config.toml
hop_length = 320
encoder_channel_attention = "se"
precondition_frequency = 20
Rows from block 9 of the audio encoder of a small contrastive audio-text model, named by matrix and row number. Rows with one number belong to one channel. Each number is 500 + 50 x the weight over its row's rms, rounded and kept within 0 to 999. All counts start at 0. Numbers have three digits each. After the name is the row's rms in percent of the matrix's.
After each channel's rows are labels from the 100 clips, of 14848, where the channel reaches its highest value: "top examples" is what is common among them; "peak on" is the class under the peak. Only what is clearly more common there than usual is listed. The data: synthesised sound scenes: up to three everyday sounds over a background.
# convs0: expand pointwise conv (encoder.blocks.9.convs.0.weight, 192x48x1x1), inputs 0-47
# convs1: depthwise 5x5 conv (encoder.blocks.9.convs.1.weight, 192x1x5x5, trained with AdamW), a 5x5 kernel
# convs2: project pointwise conv (encoder.blocks.9.convs.2.weight, 48x192x1x1, transposed), outputs 0-47

convs0.167 090:539534617554508419422482472469533452471525460457561468475504566488517531431511515373436543599488553560544533512455507529537436575503528473436497
convs1.167 102:502512499500478521513554485527634611579524536609489530508530558484534502520
convs2.167 092:550484398420497548536563529476470466530452474499460568506552441527491563542472414546542384457537503408410509455579528519456544452453452524510512
top examples: coin spinning; melody; first sound: melody
peak on: melody; coin spinning

convs0.28 111:529418563436471567500525505464479488435592406524480492513469501460546472573403461546584428570483492584536440496550461454467428493476529458504569
convs1.28 097:483569408550551482452458566517503433552540446530522542458431474540524404536
convs2.28 099:563471535484527502506469480523473507553510518557567507378453493496598507459485402489516480580494489440478449507473552498433605582521470529519364
top examples: explosion; first sound: explosion; door slam
peak on: explosion

convs0.9 112:501496478570559504512473423490556547461518487410504509575469494524473422570489463502527560477473401444363501565472465490497588580492490541459582
convs1.9 091:456448436464432466533485479452563574599483466590514548547483454434480469467
convs2.9 103:525534518474443543436537445457489523443448453418545528527526530462465498458470563552555586445485584569435556520393481410554508459528554423539484
top examples: church bell; first sound: church bell; background: none
peak on: church bell

convs0.94 103:496484495506524451439436437497504431484426525528466435483471591488500515355631559466524445457480449525542513443456540467496561443508418485541480
convs1.94 099:547521523484548540594532588494602584495535556546497467465538500432451449486
convs2.94 096:595425528464534479476569521470534509458388441514516471500486416485444517596465513489507450445474511546483475457540578411476457539583515530400564
top examples: number of sounds: 1; background: none; bird chirping; first sound: bird chirping
peak on: doorbell

convs0.137 097:403493544584459455507441443522530484464492439554486481452490461424434481471566482434353532544529533498494417400504509461513495508521467495495598
convs1.137 108:529511540521475505553502538451454489504498391462464459472408405444443414457
convs2.137 106:437519522487572543537477371491499511528554428533559549458468535543475515498604509451528614571427480493492556444478546455546489554407487495454540
top examples: bird chirping; first sound: bird chirping; background: none
peak on: bird chirping

convs0.172 103:422506508537477539595457373468507501390461467467566498491444472410471566549553432553478472467485513457549482530530510480557464479430461402462486
convs1.172 107:558595599597590525559488503493536481462522485483455456478496458487460542569
convs2.172 085:592520481502451523488580451605564505563495450564537464520522586515458481465473531536483561530508525429514441542539564602535494491401475561505590
top examples: muffled (low-pass); background: none; church bell
peak on: church bell

convs0.47 096:476502424520513487403467417458448412452548506428523482569473468507574543524568565499515502565475518512515412412512462608579509431525468479486534
convs1.47 104:495478480499522523575579518550573627580540530572546567527493455478516503500
convs2.47 125:554511509540510442557518563490474498504525440534603600496511504478447372413521574443501532497525486493435478569560480489456394495485591524515553
top examples: ball bouncing; first sound: ball bouncing
peak on: ball bouncing

convs0.119 091:452515468480507426538486487621414494453450562424442514508510580537469415499454505523448536520457475452524562475516497474432473488582469393531403
convs1.119 101:510551605539497479571643582484512533555491486457487495481507442458466500470
convs2.119 092:520543506526466433459531550475450501470541514554562510440575509492544398564462411534598454508563528445433540573503498468597563492592459471496478
top examples: car passing; first sound: car passing; thunder; first sound: thunder
peak on: car passing; thunder

convs0.180 104:494443551501574471470535486473495531452392477468490504518452482555545471527578552466516577443529528460449547513527520554387606524542430443422419
convs1.180 095:461470413485403506482500442505481505482496496488501531511506493585611620557
convs2.180 093:516532464422437428489429502518609498480534471563564523454534509485501581426481510459542518577523490503451396471416466446462407548420482536460503
top examples: whistle; number of sounds: 1; first sound: whistle; background: none
peak on: whistle

convs0.173 109:524458521483508479424543502541436553511496458436419464469531483600422503573476468537431515499473490525564515464555510477507383573429470416581578
convs1.173 097:411471525549520416519577464484396486569545472436484518472489433479577505485
convs2.173 109:532474543487532565390573526579517447609513579489481432496558565551560562557479521539494505391498478466521512505492554541456476587522584516507482
top examples: door slam; first sound: door slam
peak on: door slam

convs0.145 093:459488523440477449559511457572433530601519550571493462446405534506461424606459490504445558504487582504595535481552531505533443540489477493587493
convs1.145 106:428515490480462511582599562494514619569560538440489545514456496537523510524
convs2.145 092:537551446507550410620497551506520510417494427532491452490575590495538508437570474503552538489503440481433546547499483489471586477491609555553478
top examples: meowing; first sound: meowing; whoosh
peak on: meowing; whoosh

convs0.18 088:457494451458508510424610502474476524494511545505437552428578486476393495438492545518569532493499528506560576636579476496488531445527424547507534
convs1.18 107:519530566500493474462475491478430447422406454443446468435458419445507435457
convs2.18 112:598542498510417568576439554478570507420456490568488490431428562470558484479591556533542526502442529432471514536502421532436504555480560524543493
top examples: ball bouncing; first sound: ball bouncing; thunder; first sound: thunder
peak on: thunder

convs0.138 099:482467488537466424428502493481436521485497539513537556539516495408481491398414485554454482449492523559582608378532417414488521544520512473526497
convs1.138 096:462438519553476436446519567462437466564482479425523474506483448498503600601
convs2.138 096:415432557541572507510499509602504449555496509452420423470553527452525619394550457469522545489417500463458520447500474528415535475487474457510495
top examples: doorbell; first sound: doorbell
peak on: doorbell

convs0.8 106:517545494518444491577472457424536503524455469435518488466478462549494555417489437496370487529492636430485502513432444539529442526534495516387477
convs1.8 107:529529474425413433458512524464457442423504473398391477508529496480501483549
convs2.8 091:470622464517419497567467483465570489510504504506528523502485553560528500536486486487401464554445497600406536562420541551578411512453533446528485
top examples: meowing; first sound: meowing
peak on: meowing

convs0.58 105:483497577513548520343513432521541529523585475595516530546478604445431501511474517521497498422458524573568452589487492469521491516543501561505534
convs1.58 104:520504498499463527508556570468482565655491457553574548493446425518498533505
convs2.58 094:533561438447426535504477579518434455390462480530505523511532472490515567495571460449532490488461458517538550435528583531478496397569540424590563
top examples: background: none; melody; bird chirping
peak on: melody

convs0.152 109:433481534441511413497513500476522491418548504425520536582491487602490426475530497469524474544549472545479454612496535482435447619485490522427585
convs1.152 092:458473520535544441475484553581421458436501572535440415481552582493448526492
convs2.152 084:447583554467510504416550598517517538481526539605525525513405496609519516541460524465565488536495466497585479474435480483478610519433543474540540
top examples: car horn; first sound: car horn
peak on: car horn

convs0.190 108:457388377507493515579509511520515469512510503507538555563547482561590565593475538450435562562484442578520489579536495533521437496442534460479504
convs1.190 089:504490529516473557561532448433511555549509418558570526445407559549476458435
convs2.190 090:500476527523479548418628541482562510446568447515505501449508536523512476446417493519456537608544518505447549462475391404487552433522505494516581
top examples: laughter; knocking; first sound: laughter; first sound: knocking
peak on: laughter; knocking

convs0.154 119:544373416497434411478486604505438531567540579475579550519564461484504534469579468488441511563498457491499549505525569474446475566493503457516469
convs1.154 094:458481468465526414490541571557587532464447418446426479532555531543551469461
convs2.154 092:436408458521509498503443505545493514496487466401586436432481518461546501456427525363583604488468456546480520482511480504562494485597507469530528
top examples: doorbell; first sound: doorbell
peak on: doorbell

convs0.99 103:505516465450521450567477528510561547571545526529474462552462576540390492494494416586508591488497426584512515436461581505496483464458394504540552
convs1.99 094:526509426531557508615553453484428496599503451434464529544516573513536517487
convs2.99 100:463415525512521442540524522535567520525599514483425441454457455458555467500496445594489546456413549464464446546503573531371502550452500543521453
top examples: whoosh; first sound: whoosh; number of sounds: 1; background: none
peak on: whoosh

convs0.110 102:469473497546421506483455555510550445551535552554427576541519457596468526398535478479525401502454433479454468516571528534592544516449431457491441
convs1.110 104:544536540543550514581639516543508546525566486463506512454446487444433451468
convs2.110 096:572589498476482490573527592457524558471501477454426558491550505532563572439514498424442544464558451447525541497543444568547535526527600458535422
top examples: water drop; first sound: water drop; whistle; thin (high-pass)
peak on: whistle

convs0.20 086:526518482558486516495492479401518469485578536465407426477566601490430397493517561581515537443491524560458429459436514539432516529461436447464504
convs1.20 114:493474450443439445434423460403481447441435394468504509502470526536516513467
convs2.20 110:454460536563529465469425494515386412456484467505517532504422435579525622475541420502576496515461544482541551475506496504515479446597448536472558
top examples: fly buzzing; siren
peak on: fly buzzing

convs0.59 105:524447480419519501567454406460538476558606507401525472467510490502422509445467506518597383592554481541481558530523518458505503452510567508506462
convs1.59 095:594514606505553485515550541447451438440461469406485483456451482526495467438
convs2.59 114:506534488459461515534510489487473549415505439493530484504525488452472528494474533558515446559493442524398583464455511463393476595340463532417502
top examples: laser zap; thin (high-pass)
peak on: laser zap

convs0.111 101:517494548512546551428510499588470519483485474575596480473478527579552534557520397495603547474515441519471441480479571558507583435532559421477461
convs1.111 107:450459453464519510486528474531506508496497459631632582514525572545519493497
convs2.111 100:456549618469513530499487558450519408534488515522414405557449450529517468489580547459431495546582522447524552486522543524531538582500473534534600
top examples: glass breaking; first sound: glass breaking; thin (high-pass)
peak on: glass breaking

convs0.153 098:444482529445381505534453502559607502472586588485400440532465524457460470391501531465480496486455469435473540555528474513471457458521471436469561
convs1.153 093:552550561547536469525523570501466460510566526447436484488554443457498598601
convs2.153 084:486496489544565455522565426487439465501449499546531478578492531527545563515512516596502562511463537519487431542463604406584596480511600432486500
top examples: number of sounds: 1; background: none; creak; first sound: creak
peak on: creak

convs0.56 107:529415416537512436458485533582503575441560469466586508497542422450509529458619514448517449532496496578536508531530542446492487470550435422428497
convs1.56 098:447471409462526486470555580530483535551569548547496546465485514539435411421
convs2.56 103:560421472487450482520461482436425487510448551438457432527469433522566489415468533572544541446445462559457471545511533584538453523431517400540434
top examples: church bell; doorbell; first sound: church bell; first sound: doorbell
peak on: church bell; doorbell

convs0.104 114:545482509477439496511523536504469499569532510466466561517534483545505545515473462434477332618454414492402487480456540552470507585511469529417480
convs1.104 097:505470436427428434424469465521556534583529501473458417451435471509485537561
convs2.104 109:588543438441416419518401445501473517493479476483554438486473555510472531462530407497513459488546388499523470459453430510423433436528466429462487
top examples: creak; first sound: creak
peak on: creak

convs0.106 098:432476461479471548518546522480546486542545542392553486439512532522442484470407613534518478606536545507624499491460498593454504482516584522505506
convs1.106 131:509489549521497505539533490546445512470510503439450448446498419390391410485
convs2.106 101:483478550500615475419600484526561473496561474589488463547490504514519525498584591576585553520572486496547545470472476509567566526472591538491495
top examples: beeping; first sound: beeping
peak on: beeping

convs0.114 105:382491491530451421497556554467508545481437491530477449451534602436523526464512452520481522436428491470508413553484475624475483547495485430456414
convs1.114 093:468499467513504552560554498561635604544545567498520523488491515528449458443
convs2.114 091:422474404581538526528586484488572486542565485567537553487429519407408577481478519557559552576480459489484468568561491486503489542444482460471461
top examples: thin (high-pass); creak
peak on: creak

convs0.24 111:559388557534545434537440541523588473521520574465515567515454529500482487601539515470443408491434478547484476509513479453458551470602547455574528
convs1.24 101:491549510475455516485573526533479568561575552519523614582525528528579549531
convs2.24 113:509539448444472405524509420463539481495465455573514549422538465392520524439536468523496569382547516462493472509443460538555517470448573553441432
top examples: fly buzzing; first sound: fly buzzing
peak on: fly buzzing

convs0.98 101:529551494496431574547410513503420499547527538537623527497500570499468448412444507488498421536465478443441549513450569508495408409475531502533445
convs1.98 102:504566572524458517556539538462556516599507513566572510513452474579588541468
convs2.98 103:475467523454504444455569532552588518434439465472451424542459494536539552465573450508588523519548488519417419516525442445465571624450488480504484
top examples: number of sounds: 1; background: none; creak; first sound: creak
peak on: creak; whistle

convs0.179 099:462526455452468510446475456550620474347540516522504508519470509448503469452482481614467607516391532477465499471532506507474485415538503524517550
convs1.179 098:530567594523488517545605547522542547560584462460492545523508550543500579524
convs2.179 098:552392526545551465536476472481469438566387457501541546486547426535538531576569529392530502504580480446484472464562541458574490511484513414491505
top examples: number of sounds: 1; background: none; door slam; first sound: door slam
peak on: door slam

convs0.136 107:492484601547509506526469544550425509523538506543413464530541453463505419534500478376526484546399522546489528436535488448464516474498601468541386
convs1.136 095:554547520533506528560516546585525514538513568586551564556600525555555528496
convs2.136 083:497510553540592493464472571480548521474452502475396512497494466395450508441532613492461596412557471437481585529584480495473488489496490550476557
top examples: fly buzzing; first sound: fly buzzing
peak on: fly buzzing

convs0.75 092:543462558466500564480596454498467511487481627488450501432544458535534458518489501523538521595561507491467570581485573500580556529454545493405425
convs1.75 096:461454390524496466421448472527493465439467538542431410460563491432498467469
convs2.75 096:518500478504572540520545488508524461536439474514573500470557444521641468434545505500528560525571565583458523480448458415526577435504603529455462
top examples: laser zap; whoosh; first sound: whoosh
peak on: whoosh

convs0.3 095:470554520576524594492443451570483455528492469492507503449457468528584582478422463539505539530470433430493421488360471549504516437505510478575563
convs1.3 100:568564623598482522491543553524418436553523510439456488468510516492530518507
convs2.3 089:486409553463444451466514466437498618444421479505545497554521566468529549439470460562478489394499469552471502587501457442423453530476504452433543
top examples: mooing; number of sounds: 1; background: none; first sound: mooing
peak on: mooing

convs0.10 106:526450450558541526501528391447448512461493617522516536440465486482566540478398474535483432476400505586440577504469544484545531565491532453464541
convs1.10 104:462531572633641450477499506557441488527492527501461466492491498493459534487
convs2.10 093:522509493436450519531422520439536549416560491476635476439483558477538534428509519512509523460580626521482511496548461587565457493546429479510481
top examples: beeping; first sound: beeping; thin (high-pass)
peak on: beeping

convs0.146 086:618468513529600523531503470509525501483567406529564540473370536451437464463520412416474532442494493509452592506519548441463512490447511488531508
convs1.146 098:513519491436505489489447462444438451478406438407435405451500482487548500559
convs2.146 127:510486474499514494458468483456463520483506384491478430567575533577519526564474506563505421464566524442471447423489404460515499592565415504541587
top examples: siren; first sound: siren
peak on: siren

convs0.170 105:483392562527452413411479432512547532438521419482474507443522460486498549627548528417520524468439496546436472467511544547510576455434519524499488
convs1.170 091:528542529594530470468445491479408467416492436512528505575518504502542601567
convs2.170 085:516551543521528500521446492527458520425593491518543440615552569450589491505492627527453472475492526481408499561489428569510498505570521554562492
top examples: bird chirping; first sound: bird chirping; beeping
peak on: bird chirping

convs0.158 106:509467398539514540370481506479481465468601409540437463473481447535474505493559489428419481412461533449505459571495513555440526475557482577477492
convs1.158 088:432512537517515553562524529492626523442483450515451463449440414421525482517
convs2.158 089:565447441437494467496384447438446471532516514542496516503413532515541463503503550464361500494449463475481446510493547587587528516468409472448447
top examples: bird chirping; first sound: bird chirping
peak on: bird chirping

convs0.21 093:464510401467495537512494495525484484505602502490436514395422529521473573589447465464508603483496468495519498530416488552501559495512606581412515
convs1.21 097:434493549529422470526559522527393521591518511400509567524495431477497462499
convs2.21 126:543431535470546472473521604417587539356467484493543519493541534433469450430525546512468449426549485500526417475529464443466489488532510428494432
top examples: background: none; number of sounds: 1; laughter; first sound: laughter
peak on: laughter

convs0.100 098:500496434482481411479562470594487494534526485551433424517453509511611429540386413509527441481482439482575579550469523461513471572473460516521510
convs1.100 097:443498598558509509545581584520523586587568508512546557527461494518486500464
convs2.100 107:607480474435488516511414498518599464583516531501565476461484578436417468543490539539546511473534555407455465489491480565562476475478593541552441
top examples: car passing; first sound: car passing; explosion
peak on: car passing; explosion

convs0.68 115:555517586488571490438535479588416514510500550503546471540548525444558451438445434399509490531442437496488394482433439450442474555441474528491484
convs1.68 091:515613575551519498516576544505418443506559559455459460486579486455460482486
convs2.68 095:520517539483533532391454569512553430457540427452443494539516510505489556428506530467550560527476549380513532545568561425424472460473502589556479
top examples: mooing; first sound: mooing
peak on: mooing

convs0.139 103:462497460536484453499391469524515537527543569476514532440563394552486400451478508424556562547484493495451535496516597527464575512602473578475519
convs1.139 114:538584646593506484565581524470490497477494451505476538479452500473518459469
convs2.139 090:509506540475484502578494506489446479473586486498505436549540556558461423405491475497555522512584475533578459514548451581487448623425456476451414
top examples: background: none; meowing; first sound: meowing
peak on: meowing

convs0.118 097:448552427461579516472442459580474435547515492477486543507543521521450507501527485522436547429426428583545467515457565479440377527466465589523556
convs1.118 086:550556465507586519563539538575469413467511569455455447512504442453428514553
convs2.118 087:455605535469493473499465462433429493498454496580554547523474483526499454445477574530485360419450462489513529546491499465474515589476524626551492
top examples: whoosh; first sound: whoosh; background: none
peak on: whoosh

convs0.65 088:458501440533475462518511577561504513420564511462495371482560492490520423528454505456531436561493561570490499462516508499534542522565626402447457
convs1.65 117:519512508545482455464459494476524517533530519491488483503470380397382410453
convs2.65 111:433535492549529455529506493556568496489532489441491428408526519434407533559529589502482550563506446549488535518537477596522381502486545425481419
top examples: drum roll; doorbell
peak on: drum roll; doorbell

convs0.177 120:496540454502524435517417567477462473497519560490484410508447441494451428535454502522585520498480483437545458516586546401387569511543523451506407
convs1.177 088:448529475468570439418485489472550562440456493572563548482404477445476456542
convs2.177 137:462481507542517493477467502482392488515470586549559497467459540457499503442505568429522525503472482376432554523476460437378602522425558457505483
top examples: mooing; first sound: mooing
peak on: mooing

convs0.25 101:535455484585604471596479530513473545571504430537522487530572428467522486597527519479463491463505443452468574608524509502468419523455423534558488
convs1.25 095:567519580541593528548557542562514513497540583422462527499517424446473482542
convs2.25 100:485499524397528543541555490534560432447486465518556517409519505553507478467556562519569490493597558516501463417580558445499555495431524513487626
top examples: whoosh; car passing; first sound: whoosh; first sound: car passing
peak on: whoosh; car passing

convs0.69 108:431515624453505414525600509430535498442492479542610531524471438511466458539524519490536459511517568483477456483463621429510505556452511478572518
convs1.69 091:569550510461459557486474498485408451500510592400472491516557551510507436415
convs2.69 098:366477407533470519491538447540548550536582492504562477503433434510457466436417453477470509542453539522548465479417580532498486492510477413486587
top examples: coin spinning; zipper
peak on: zipper; coin spinning

convs0.189 102:536415489531546520455462416516548615456526511513561538480503593417550559489396488500422483484450417545524527476458474459526402520479527457527545
convs1.189 105:527545602573545497598628543485490547541522488504481478457487512535527456451
convs2.189 094:576643461447544548550449586467543406490474490551418416505482475514439451543503505475565481482560533496493482484497485597397516485478490509505544
top examples: explosion; first sound: explosion
peak on: explosion

convs0.134 090:513464411547511466539476439561568414548469435459520477588415582519478538489552426458571521484463553591504499443479503479457519434526414477448465
convs1.134 091:446423415486463505486512477504514467527493483442455519509470464566656569488
convs2.134 098:471549564434578449509415565472528543688489485482499495502448443486498482465462474511518472500456497505490440563487447461449491500609558486560540
top examples: spray hiss; drum roll
peak on: drum roll

convs0.5 095:500488621460469540426440491446456481506463556422457433460592529405452579481458494460609510570426536511483489455487476489565463512502520524555470
convs1.5 094:504543571560482542534571548532539555594571531502564566556555475533565506523
convs2.5 090:536486454560517549561439567470547614466514442581549466619523483451528505471486495515453519469541459553528518569582572459504452581568470504463552
top examples: doorbell; melody; first sound: doorbell; first sound: melody
peak on: doorbell; melody

convs0.97 101:521462464498664552545561528514493445535512538535509446600447484531593537447463553513407496518555485480448492529448536474457467503461529549399477
convs1.97 096:442528587514481522551611545529586515507449434533566505486536476440441464462
convs2.97 101:506548481435393579493508514446471579490505548447487469427500563363474507484464420455434539485422498530448580525523429508560514445508440494527520
top examples: spray hiss; first sound: spray hiss
peak on: spray hiss

convs0.19 109:497569450460523530417559547608493420513525569470539568513519442521488515510529472400591397509451528487448492549503536502487473400438558470546507
convs1.19 089:438596573406502504451593453481498460496527481512459447556551516475439521440
convs2.19 095:502508477563420455590478492452479563514617489477466410555523507461557458461480477518520527480448540457543446454539484501559464654529470542522421
top examples: whoosh; first sound: whoosh; background: none; water drop
peak on: whoosh

convs0.183 094:470477487545553566445505453543420577615560433477458539497522578553482550474517467502435497497451499400494423503386499503487567473451537478570478
convs1.183 089:494488505517497516467503520492473463477529519522528469447541662578464392435
convs2.183 096:371527559488440555490423507522590546451442499473458507433474423509538418486608528483548467505575483491471515488573518522578482515450477582502542
top examples: glass breaking; first sound: glass breaking
peak on: glass breaking

convs0.7 094:526513515565502473506442518446416470460512497605554486584488471529494472538459546475501505493462520546445449450433420504545380485419459580391540
convs1.7 102:560488444519506534473453535519583508469501511564484468533622619544471489556
convs2.7 096:420589452421476441507526557516528477502496584497473540438512571496420542557575526572540542394468507441532486566574414506556528502491562494520482
top examples: reverberation; text has "room"; text has "reverberant"; crying baby
peak on: crying baby

convs0.49 102:384455506521610494538599530547478527498469552499592506517585561475516552519495518540502521549478463575472494582430574421487443557519468543492551
convs1.49 091:502452524528414485553505477443360449504557585453471472470557529517458526507
convs2.49 098:452453585439462504399473455465482582547396536535524482439446504453442425489447536499477528526461485509538470555421512485489577594522508604462503
top examples: laughter; melody
peak on: laughter

convs0.188 099:479575510403503610460463478460477538575474481507494530540512540450538534442482493543564590544525479427494502506532391485491428471555635537473481
convs1.188 101:493537525561500543548596570568499505624535483483474541516465513538592519451
convs2.188 094:535427411541541430548511492458531392450432466436462506494471480566499530531518560560489461442505479518473482533520618481486500492400430510525614
top examples: number of sounds: 1; background: none; laughter; first sound: laughter
peak on: laughter